{"model": "segmentation model", "dataset": "rendered dice on a table", "train_examples": 72500, "crop_scale_min": 0.8, "horizontal_flip": false, "translate": 0.06, "color_jitter": 0.2, "hidden_act": "gelu", "weight_standardization": true, "upsampling": "pixel_shuffle", "label_smoothing": 0.05, "beta1": 0.9, "beta2": 0.95, "warmup_steps": 1720}
Rows from block 4 of a small segmentation model, named by matrix and row number. Rows with one number belong to one channel. Each number is 128 + 24 x the weight over its row's rms, rounded and kept within 0 to 255. All counts start at 0. Numbers have three digits each. After the name is the row's rms in percent of the matrix's.
After each channel's rows are labels from the 100 images, of 14848, where the channel reaches its highest value: "top examples" is what is common among them. Only what is clearly more common there than usual is listed. The data: rendered dice on a table.
# convs0: first 3x3 conv (model.mid.0.convs.0.weight, 288x288x3x3, standardized in use, each kernel summed), inputs 0-57
# convs1: second 3x3 conv (model.mid.0.convs.1.weight, 288x288x3x3, standardized in use, transposed, each kernel summed), outputs 0-57

convs0.276 092:143101137106183122112151147171140107110137111146109142129166143128112105076106117182145136134111125113103139126120122132164115132175147129184119139169116187158093150106134116
convs1.276 046:094127143168109116113110130112141154127113127132126107108106134139153141147128112099141131094161183163163154133125157115111121143122107114110126110108116113103169108137115136
top examples: dice: one

convs0.179 112:113150171143133136149128148107132164164161158132169117129133141168161163175160161126126126149181142156153130166178149152120145132131129144101168124142178104129168109164155136
convs1.179 101:167148126137164111158133155174090095098145112134127145145169112127135129140112124114155104162131110127101134127096110154153141140148164140114125106139141108175090143120159155
top examples: dice: three; black die

convs0.164 130:148165119135076062163109118104111125135118137104135112106119125138122151140143161075124091113139112130140119119134109129119141133106098161081163078105156061112137120128111119
convs1.164 096:170133117121174130143139132178107120092131115114151171163144130111125105123112123157121109171106102107094098167104107139136133127156139120129122126127128122162089125126142150
top examples: dice: one

convs0.34 063:148116118150140133102149119154148135146123130130139125135107164122142109132154120211156133131099131110141147136144150121166147147141198137188119151162120207143129162146157151
convs1.34 095:094109157110149102120146094109134136127109122082113149123135104123119127117110093124100146123174149165157109124138157106088097103134104064117132102103118113102146117122124134
top examples: dice: one

convs0.7 060:103091158076149132130147150107128112136089126124127114121144082107096145117130098132149116138105161147122150149147173143103109134112162060125090123130115122130135119149131131
convs1.7 082:121137114123128132127124104104174164147140114147158134093109155129135095125119144171110125131150129103181120131143135109115143104101121114135173134124121131108138117131084117
top examples: dice: one

convs0.26 105:170132108100135141127103106129156118111108109107119150126114132121122120069115126173119128131168119114148094110116110105134119126152123139155122123110143155117099128118104121
convs1.26 095:148136129112095123115107165158104087101122149140092110121131131126116141133150144089174119098129134142114161109125087143159122170120139173123107113142109151143124151098162112
top examples: dice: two

convs0.14 063:143109121136175148094106109161161132130128132158125117128144143109114109136153125194149134125129121115144124148141144139162137145122172156199118133166095211133136135152118138
convs1.14 084:100111162108151105119139093113135138121108121077112148126131105118121134110115092120100141121175144164161115118136145106099094100133102070112134098105116123105146124129124131
top examples: dice: one

convs0.40 117:104085101109098099127134082090132116117107100080123152112085087107079114075102099153083136114114121113100117112111101106094080089115082091140129122081116122075107121104116104
convs1.40 094:139169117099084157107105151123135112131128175154087113068109140110145147133164191104149112094123100108134150094181105131148153135099126148108143145154135151118133142121096100
top examples: dice: one

convs0.110 077:111123173149147076155146157119102123120136120123136144120129088144117137128124156102118131146185123163137112149124092126099113104163119131071171104120162048127124127119152138
convs1.110 063:178137103105147177110147140164108096111141140129103134105146138070126139129150132129151103132103089101094128108135105123169166138106157151150117148146119132158102174135140112
top examples: dice: two

convs0.51 141:136118091094105126119120088102157122105102105089113155120094129111090115058110119164110130095132117098122111105109101109112104119123090123160133123084123145090113128112096082
convs1.51 117:130168130110090142122091172139107100119127166148103098109139157136143147157168195098173111106120116131120148106164099156160162161124131171099132139150136149131125121101134119
top examples: dice: two

convs0.122 089:177157139171120094154153183169132149174187164150166138113155127147174159156175152083119120137146137146165182136158140152173120144113143193105165093176152099151171152162143129
convs1.122 079:135112143106176112123143111145115123112119112091113163153149107105112119102104098139112123150158128151122100130107117125118109107153126096118105105118132109133115126109137142
top examples: dice: one

convs0.269 098:144092126125181122145139145176122123094142112140115146133171141133128107088118114158128142160117126121112118104112115142168101132150158124156130135157107175154086137101144132
convs1.269 055:112105133125091130082124123108164152156150145142114097104091126140143139114148123122109151076141134142158134102169145108123106113100129110117123130141119134097186138152103101
top examples: dice: three

convs0.182 111:149131149132120113139135155144160164184158179146169136121155139172174167133157158133132146148168150156172167168182153141140137134144150149102157138161160104150191169176150132
convs1.182 123:146152130142157092172127147152087099123130109122134171140158104132130144148099125114151115180132118127106128143102129159127134140164147119105138096117159089165092135123159177
top examples: dice: three

convs0.64 129:155130096094125147120104100115163120108095102092112148120111137115110112067108120160121127111151119099137110104116107104122118132139108133158133125101135149114103123113091109
convs1.64 116:138140138117097132122106175156106097103136155153101104133139150137140142140168154091173120102120122155110164105139088151163141169119143178121112132151108162144127141103165112
top examples: dice: one

convs0.240 086:113080130113155142092135149139129133130142113154127121152147140118104097109115117179114120125101122102092113117120132145150106117144144125199104147144100211126109148117155129
convs1.240 095:095109167123150105119152095106134142145108121087115149131126109128119137116110094123100153118174152170159119124121159106090094102137103073108136103104140117101154118135124134
top examples: dice: one

convs0.249 101:175123116105155142117116128155139103114100112135108150132141153119121105089100120188143120133118114099119113108105116119167142132172141134174136127157128181148099140112106132
convs1.249 070:121129134170101109144115163142115120097120124156132110138130141159148138152142129081169140117147160158137177129094119154134127167130128157122121105123101127142145110117164137
top examples: dice: one

convs0.68 113:145122099093109121110136091105158123106096110092110156119093127110091119061108119169115125105142118104139107110112105103109104113127102118157130119099136139093104145123097092
convs1.68 075:117160126117085140118091165132108095124128174148095090105137154150145154161173174094166104091129127142126146106173093145151161166114118163097137128142123146115130108101139124
top examples: dice: one; total: 5

convs0.176 110:134142157147121123125129163144149155174166172154169129133146143182169164151169139143136154148178149145164172158180152142137142130139153141106137134165157107156178165168150132
convs1.176 125:149152128148159096172125153155090098125139108127133168133164107129137148151102128113159115178130117125105131144090132162134137148161152128105136099121165091170093138129160175
top examples: dice: three

convs0.30 096:076102108115097097142106079060101108103094089087121145121074086105093097095122112144079152143091104091089106105103116116088104091112095084138150090072136114077105105090117126
convs1.30 079:132153120120083168090129146121129126160107181161106123100095137111144140104184161118149135087113121113130166125164123113144141145119129155127112166154120153121135157140104108
top examples: dice: one

convs0.205 112:155167142153120098151130131103136170180152171115165137137149150156153165144165162114134129124176140156158154147169138140132137128125125151085182111119160080120187128168136117
convs1.205 085:146139124130167099160132130153086097111137103120133160147148108118137129134105108131120108183134112121107116143094115145122130115161144098111120103123152093152085119109147171
top examples: dice: three

convs0.248 123:124105108135149123150131122138105111076116075104109149128142108110117094106110099125103144146141126108105114113075117129136100129146120125140135115120126134113059125092130138
convs1.248 096:131114112128073143099104134121149126144132138145117082118093134137125127124146138112142143085109113111128149097141125137147129136100139154128117142156131147123154148134115096
top examples: dice: three

convs0.128 086:156157101143107125113111136132168146210119170127164145113101132141141176126139135125121160115181157153180163163183166120143132141101122146133119134130171111128215143154122150
convs1.128 104:097111162120147094128146096106132133135100118085114154119124095123119139121096090121100151129176142161155109124125167111089093098143107065112137097101138107105145118129126145
top examples: total: 1

convs0.29 080:042143122116111155090145099100145127129109119102116126092104105113140117161124102156109123122110143094115143125135189150115149137101171102153096138167129131147124149135097106
convs1.29 125:083117133134142107147140103092135125146104111107138160124120104125146131120107100125109159136170141138167108140126152115073106106143103061131158112086138116107133095141125150
top examples: dice: one

convs0.283 086:084089125114136129096161104141134123120121104125120134122122111116125096141136097167113122110085112104099101110125146149142107142114148120205130120161100174111102146124135099
convs1.283 097:089113164130150099133143105104129132149102112093122157128131107126122139122096096118109157129172154161159121133120157114086095106143099077115148099092139114103144102135127147
top examples: dice: one; total: 1

convs0.82 078:101131167168150089155152122095084134109135102113129141131139123155155147158131130071124127148174105157132120147125109120104136125165099119079169104113154068124113091130167155
convs1.82 092:197137094135131135133132158178108111119162135157126124116139126114134125128139130119155111139102100095098163119122118144179140139115174169129108133166126120172108168130133126
top examples: dice: three

convs0.231 081:098091127096142127107160145115124102103119120122131132145123098117104097099129124183103134115089128105097136104118130127130114131126130112197124108156098157103099162111134076
convs1.231 076:087132146146138103136129108092136137138112118114130148102118110133135136138102115123114142129173149142172118134125156110083116118134104078108159103093151103099143100141110148
top examples: dice: one

convs0.56 075:144113136100124153111168135154151126146104151139126160122124175150135125094131135190141124135111111107112131142142140125137138123138152115176112148163144190156145187135132140
convs1.56 064:084118155135142099126130102105120131133109139111112136131127135150135124129118091108104131111179158178155131114137140113095103113127100074104119091102114109102148106112137140
top examples: dice: one

convs0.273 096:172119122108170125115127135170137103110115099161118133129152152109130101083115127181146131147118127097120118111111124114151117132167150134186119141152108181156090138099121121
convs1.273 046:103130141167099111121121142124137129138101127125114103139125130166133142148129126095161147096168181160161165122097138137112115158140117133112122108106131124120164116123143127
top examples: dice: one; total: 5

convs0.45 110:123100120150132077152134101130075099092115097094120146109122080113099120112095075089105132149127124123097114115086117128125088109139096123110125078104120091095082102096127151
convs1.45 132:151129119093099167081134121131159145140133144133111096119104151130111112118148152144126132092104116111124145100152131119143130114101136148147120170157117155121149161118107081
top examples: dice: two

convs0.62 069:046125157116124148075118110123135134126116125122116118114094106141118115162103093149115098145110148119101133122144185128125137129132177097162084136192112134165139167161106125
convs1.62 105:086118140130145108134142100099139132143097120108129158124120104127134124118113100131107147131167149138164105135129150110079100110140103062130147113093126115104131103136120143
top examples: dice: one

convs0.238 072:128126148079178152100162145154097090099125108149082114149158139118089119111109124150145114136098139110101162107108138147149139114155158135157098127156115183151099121116109107
convs1.238 104:091120129167134113149142102096159152166119100137160149106111114136155126139100110141111150138155145116177124140118171117087125112124119090132178116103148116108143111154100147
top examples: dice: one; total: 4

convs0.181 112:107156157137122095154133135080132156148145133100160117123136132159154169151146158122127134121183136161155122148157128132093143133140101119086185129105167073119152085165152129
convs1.181 100:183144110106160136130136146176089093103147137129113132133149122103129121136131121133149093153112102115094135119112107139159142130133169141132104122149124118176084159107153135
top examples: dice: three

convs0.106 097:124143146178104073159141122100085128122139120112132141146138140149153148136155133089118125120162116139133141129132107127122134143149110137091165091101140065113132096160137139
convs1.106 065:195131116124150112135139150191102111116147120137125146152139124110117100129108120133144130161108096108099149114110133163154120118148164138130103122157144118173097167096143138
top examples: dice: three

convs0.198 116:179160124152098117129119171158151142178162182173161119126144130149143161151154156126139148141155142138169172161181157154163131128118155185105154123171150117158178165151131132
convs1.198 110:127129148127172087156140122141093112116120098096131180140157092117116139120096103121127128173151134144115113154096131143106110121170129092101130092102156089147109127125150174
top examples: dice: one

convs0.132 085:117124171159147109127153145117096151153148125137139154145149149177166145150152142093139146136184119163153150155156117140111148156167136127067160113149139067145149114154171139
convs1.132 075:205143108113148119137133147175110113105170129142124142120143110102116123126127124130140113151126098104112149112099128139166128116117168142123120123151132097166099173124128132
top examples: dice: three

convs0.71 110:098102119096138124127118097104115091091084076098094149115115107135089084113082121116114136154109109105094073105086101113094110087131108096120141108098132118122072141077117128
convs1.71 105:137146108115090178114109155126120123134142173161125093113112165132166137134188153112150131096111116112120142122164095121158156155093143160145112172144098181134125129140123106
top examples: dice: three

convs0.94 106:195159122153117135125125156183152141169143178150154132122134120136138159112152145118143145132152148123162179162163153148185132142136178190125134127191154131160174189158124152
convs1.94 099:103117151129161082149134104121113121117109097082131173129142099122118135115095096121108144151168140153139100142109150129086102105154115072101138086092146088124123124126141162
top examples: dice: one

convs0.121 093:139155152177131133153125138116101156142157149163149120161145166155168156163166136124149150148164123137151158142154131142143164160146143152115142119134139133135165115163149144
convs1.121 070:170148137149158094168139173192099119131144104144130160144155112132137143157100138116165119176130112117111149144088132182150137157169172148110136112149176110180108149126144169
top examples: dice: three

convs0.162 101:150155146134130105129122155116138163168149173162162130145153153168157168141160166139144158136164129141170162160185150140142151133123145150104160135149152095144182147180137121
convs1.162 100:152145129147147084180124144148090102130139098128151171148143102125133138137093123114141132190130116120113140151099128168122120134171144114111139099114175095157095126116151177
top examples: dice: three

convs0.48 071:081084140130138132069145110136120107138159131124139140116128118133128118156119114199141112109105139101126115133151171145141131141134183110181116134184091148146127162139129085
convs1.48 093:092115152120149101124142096107133134133100126096120159119121102122126127116113096126102146127173144154161106130129152106087097101139105064115138102100135114104139112132119142
top examples: dice: one; total: 1; total: 2; total: 3

convs0.118 087:149146113155119132125119155118162142202108193122181146118099135151137171131143125147116169121165159156169167167173149120129125137132128133135130132134170108119205138168126163
convs1.118 105:093108164118145098122152095104135135148108117084113152122125096126122136118103090121099152125176143164156109121128168109088092099139108065114135097103138109104146118132124140
top examples: total: 1

convs0.190 110:135148149145109114129141132111153175180176170124164144128152154162183170151170151133124137127166147157168171166184140145131140137124143142088169134139148091130179137178151113
convs1.190 095:152150131121157090162127141154088092112130109114122162132155099118125141141096120118135115179135109126112129135103122156125128122160149109107133097121173087159093132111148170
top examples: dice: three

convs0.44 071:155127121132152154101139138172150143154139155190147109138150172141139113119131144208146132145116130100126122135139160145151157133150171130198105149172122202156143155140123149
convs1.44 103:095116156118151105124150089110127137130104127083113147132128106135120124121115087118101150122180158167158114124127148106090098107138109067116126102100125115109143120128129140
top examples: dice: one; total: 1

convs0.73 098:145135158161139150117124162152148147155159172187147110134151150157162144156166140147152155139173140157158168166164153143150148153140167158120127148185149136167165157158153143
convs1.73 095:155144138139173094168144153170098113122142106115137183141175104118132149135102130119163129172142120135113130148103137158140136151164154136102140101128155095172111147135161175
top examples: dice: one

convs0.220 076:107099109068141144123148103118142103104093094093089136140129137104078099083111125197133129093080109110091115092117097117112125129107110100173132131121098156115096155108101070
convs1.220 082:112164120153124113159093146118111124126110117134146131094133139143156148157106149116153111141143150119155130141131128148115148145139105117112179103104147131124121093119109150
top examples: dice: one

convs0.98 078:142131142135094058155121125109086144133132128130129143128135137123139141092150121105112115128170117139123138130141093104131115123132104139113135092101136072097137105155091110
convs1.98 073:173157130144131097151124135168097109109115126114130128142120117149098129142092123118147138163125147116107144155093127174129111123174139130119098112132172110151102143080146154
top examples: dice: one

convs0.193 107:134146162151113096149137137096126160165173150124157130129155154163166171155162148118122132132176135154156142161185138142126132124124137154088168119123153081123174103172146114
convs1.193 087:164148133108168102143142140166087094102141115116113166140150103107125133129107121123140109167129111126104132139095114144136124127160147116109120104132154099159086139104149156
top examples: dice: three

convs0.22 132:142123094096102118131124098108160125112108108090123157122097142114100118051116121177119127097139124099124109115118101109118110114129094131163129121089118156090107127107103080
convs1.22 111:140166135108094131120092169144105107108126152133102095114146150141124158153143188097176115113130122143119152102164104164156154159132132165107126128149138141136125131094144120
top examples: dice: two

convs0.39 104:106115122113126100146119113119061077087082096105100145112122098135096111117084108086127118170088109119074093104084090129096114112120116113095129095102129096131074130087130156
convs1.39 132:137139092126093186107130131115152151153141154160141112098102157124161128132173158153124130102098111084136129134159126109139157130094132144153143180143119158120141130161094099
top examples: dice: one; total: 5; total: 6

convs0.59 094:128098102126121098123134095121139126105130100098126136119106116112112102068123122167108121103138124106121121122114093111130093120124101127170129128098098142091108124112112092
convs1.59 094:161145136082098121104085152145117093117114147114086126100124121092094157099137165102168125102135116140123152087151097151148111140127129153101139120139139145131129160104126111
top examples: dice: three

convs0.81 086:166156104153113129106119147135153135211112182129161140119093122137141174117134124133120169121161154157167167169179157112130124137114128133122119126135182110118235140167126161
convs1.81 104:095110161121149096128142096106133133138104118086112155120124093122119134119100091120100153128176143162156110123128166111087093099142107065114134097101138106104147119132127142
top examples: one on top; total: 1

convs0.147 124:172187140143111108165136162119149141156140162139153116130157162154156182154166173112176118113150138140156150152158141154160162169112134184092161115136162096156163119162133132
convs1.147 091:124109132130159118154158112133143153148138094108178162140136109099123118101093118173101146182129121116131109172129148127101114096152122097142146141106150118131114122140122154
top examples: dice: one

convs0.74 094:207166122124110120123140157166136143155125181182136156155131129136113137117144153120154146113124127124146177136155141141174124128125168183133133117183149129141150181144129114
convs1.74 109:128119139165148074176135103116115124147131085109164157131124092136120138114083095130099158175154158131138124168092153134089094100164124087118142104089170090117116109137131170
top examples: dice: one

convs0.187 104:160161127145105103139139141114143163159149175146158125132140136156162157153167176115144135121150131146160172150172153134145147140111140175113167115139150091131180148161134113
convs1.187 099:140128132155149085187119141140094108124140082125153153164153113149135135145085111113128136191143117126124127150087131171111123125170144106116141099110171103154096109122155172
top examples: dice: three

convs0.119 098:144133153146138133115122149143141162173153171171156125138149132170153159134161153133131162128156134132154177157167149147154132151146160156117128143170136131150178166171138129
convs1.119 092:151146136152159080181126152159096109130138097126144177140159104129135143146087132113150135185136117127115137145093138167125129142173152126103148099120177091165105141134154183
top examples: dice: three

convs0.185 108:152145166141119115135129156133156166189161174139173133111152129169163174139169159133148138152176152149163165171187151140138125144131145153085157132167167100149199162163138134
convs1.185 110:146152131129163095161129142149089096115131114114127173136163104122128139144105125121145113177134117128107123143108126153124133133160144113108138099116155089161092135119155171
top examples: dice: three